From a checkpoint of a small segmentation model.
Model: encoder norm rmsnorm, encoder num experts 16.
Training: adamw at rate 0.0019, 7300 steps, batches of 384, held-out accuracy 100%.
Data: trained on pixel-art sprites of 400 made-up characters on tiled backdrops, 395000 training examples, 7.1 epochs.
Rows from expert 6 of block 7 of the encoder, named by matrix and row number. Rows with one number belong to one neuron. Each number is 128 + 24 x the weight over its row's rms, rounded and kept within 0 to 255. All counts start at 0. Numbers have three digits each. After the name is the row's rms in percent of the matrix's.
# up: expert up (encoder.blocks.7.mlp.up, 16x80x160), inputs 0-53
# down: expert down (encoder.blocks.7.mlp.down, 16x160x80, transposed), outputs 0-53
up.40 103:116078107189159141101117122109146168126102141125117160144163058110107115144112148137112126143114115163132120125147121095120138151152156176139133083169149129144171
up.41 139:149151150153158146120134125145089094145136163122147189107146114147103144086118104120148134110120087099122160160140127140100105153126142160119171109102138112106125
up.42 096:069116039109130129142134120148115119107128145160102143156105128148118095080164119141145133162130147115144131141135085093145164114156120111090156134123142117104145
up.43 082:153159113146122137125107122130106124162091133171161086145113148109140158163120167087132117113118151161119135107145143112132116144118130140089155125162118154146068
up.44 093:161135140137125098108119102113156106140130125148132139135196101091122112116107160126168127124100145092149132107115131130137092132086081123144119136143148116130085
up.45 106:127172133125156156118113183115100135144175089110122148112080167152132182151117116121101097122106117127132110159125108115114128097159163194140171135136087124130083
up.46 116:176183143127122117091120093166138135145161144114132082132105141105128153164106121112141114099174155099145124118095133185160123140121144142113113132115104129149081
up.47 106:117108111127107111153111122123140136149106128125093176131149122127085114122111129129149128167095094129174130152161104149133138110146120156122114122147156081135170
up.48 104:095092121117145153133119126152132103192131139109103132158093143165115145134143083130097151151086100145149189182125123142114172107125171156089128130096097111119160
up.49 137:113154146109132101133167124128138096084171156119145140156109156141152143187132130084168087104149098058131109085108109121162133141132161117153102161106083180132103
up.50 085:105109087103096113136122122111102109143116134133156137102154160128140119123144136102125125160108109137128073103108129153178110171140118123145182159181142128132124
up.51 095:118141162086193102132148099121159119117153155124153117094131136116149151131098108113120140161114177141119113109130153122122139133134102080163078138115120145164097
up.52 097:130107130117159129169148085134119137129091137139142165158139144106141126137090134128180121136139083122131137153123113168091102138193115146093119121101133123123124
up.53 076:153116129153145125160158109158130093154179190107129141107123154126112131111110123148101116108101096141116140131102113112124135101122204135192092114113075119122092
up.54 110:094160080161170145126156139099112115104149098101098111101115153152112158120140129108064089120137128142168103180101109119118133145164127143148138066151127174156137
up.55 085:084102120107121144098092124134145138133172097101115113138078126123170089110112141124141124129119099150147087122111147142150151144139123109133105125110150137099112
up.56 104:096110125131111139120124108102111118177136054105117095100134117132118104093100118144107156127136080143125140157140153136140095145130125118135128107136122128056172
up.57 098:157125137139096151101128126136125159143126159119093158135104115109131145131052105130131117157116107138095147136134108139117160139169144165126134120112150090164132
up.58 105:116132117164146135150162108174160133128111182147164126134129122166168154147118130116169106140118161097139148127155133136105109129135118152106124102137129136143162
up.59 093:128146140152108125094141124124156119149145182149121105126148118114147085136131115099092117130107167148135117094094147111126116121149092137151120167134141128118137
up.60 087:091115113130103093093090143139105130099133158136094113116154096135189118112165165086156147108124141125119128103162132117130132162116111138158165117169122165158096
up.61 089:106094164110157099097099101114117165146139145116103150109136145117129131091122127136166186114154139112091141071127142124163102122074123155129149112137109117181148
up.62 115:094159104103125170127152172113125118135183096117128057126100118120136123176109150099098153127109107135159117186092127146147107144151119102119097133153130152106114
up.63 115:175104165138100117139141129122116120104111172131086161134168139117139122146147131145157176136140130082144088117108081108109108096141140152137145126123126111134148
down.40 103:099147138121164162123076095119105134161144158112099114099112099119111144095122120113131181127095071099115058095120123169124126129119116135129128153145156064158137
down.41 127:141147118106115118159144148081121126114177099130085137113153143114108076149148144160108108104136124150129112071082140142115146130144143176115130105171115119124093
down.42 104:100111158128121126103099091120141104124114141138113114138131117143136129171102081088136078128123109127130059143115141115150119118191118084105093134120117124175158
down.43 084:143127131161133110157157139121149101121126105106139088112139156155086175145136116146110147148103153175106124140101156125153138097163130118117114114132142123130161
down.44 094:100091142117116081141123111123114120089127157119152154145199131148106110139153148169161146132124128166118142152116128146111105077159126156098104133125125159137143
down.45 099:127145121123154153144127150170173133153163091095118141106102144144137174136152118107114112098108134103148151123155130099124148099118110124107148111132123108095156
down.46 108:136173083169114087144131133142109157118108118102150122123127135142101106140141115113129144151139135155128152085140109137124150142111117123120114093135154127081092
down.47 102:105097124119107127135132098127101109130084129141144147118156141138140131146101105131094077131123110124111093083154166137113087135142115131151115103148118137119158
down.48 100:113090109104142113137151135120130190125129138114159110148108141145156112107169096098138075151073144111157096116137138134116134169137169160119114123108097115165110
down.49 121:134135071130090164131168132132111158107111143137127115113123147097121147117166160122129131112157198134170148099128092106117124116137145115127150095112145110139094
down.50 096:096151128113123107115067175100108106120121195161160152134122147161141109116112156159139122104138109147158113123153100088137119080121091167120148169158121128132150
down.51 097:173128076195154159122154136140112157123135154136121063116109164139142110098125132144148150158168119138141163141138090129116104117126086128173127138117173123155078
down.52 093:137113105151113094156134118119119167123137150121156179114163128136101095132150137138128125126094105169153104111123144136113114126128080144153112113109112119162165
down.53 079:127124120100146149143177115162095150138134146107121103141122095161128135143113096117094129138134136109157108135172096069106195130127118122124137103117128111150125
down.54 103:114179088143153157138123144165150144142180126130136124130121133175142185088116111155129131119108123140115123136123099096102115103099137134103127125120099080106064
down.55 084:137124209106149077115108105161106111120153143138149113111109083173183127154113101117143125117091071101116134163159107127080134122142165108121152148101117127149133
down.56 108:118100145093150163150121141119140097146159144110137119111154109157085106111115124119124101173080126097152081115123126130150117152135148146142146136143089108102107
down.57 095:156141127177169107165140130133123122138129142100135128108120109132100111121157139105085131147127107070107109129108136082039118157130134092139154086134148124131135
down.58 106:136142118168142149145098147121133111103104101147173084117121142132133101117155115116078145154137184172134137121115175134117098106116107142127134076168177142213137
down.59 092:151137161110116090118121150188130153094105127122159144082123178161116099118125133143135180130179118108109115121151111099136107142128136087094123143148141132136131
down.60 090:129155098134085128113134139102101135144147150145096151106110119118111153125116111160122155143154102113131104168122142125122156126120132104134106156149147080116117
down.61 096:178072206132138138077134093122094171137117117125107165112132098107086100110108118135154148137095105143157144118127146117124133142135120139082188143133172113109136
down.62 111:108101100101158103140140145161154143147159127088143063112119141129173159092128138094133130142085147112137122109113085086104152128130138137123110106126114121100103
down.63 101:147127138109103135124101143088141137100131139128163149097127156097121100133108122119163148109145158118117138085112143119113142166121117127126111124142116145137106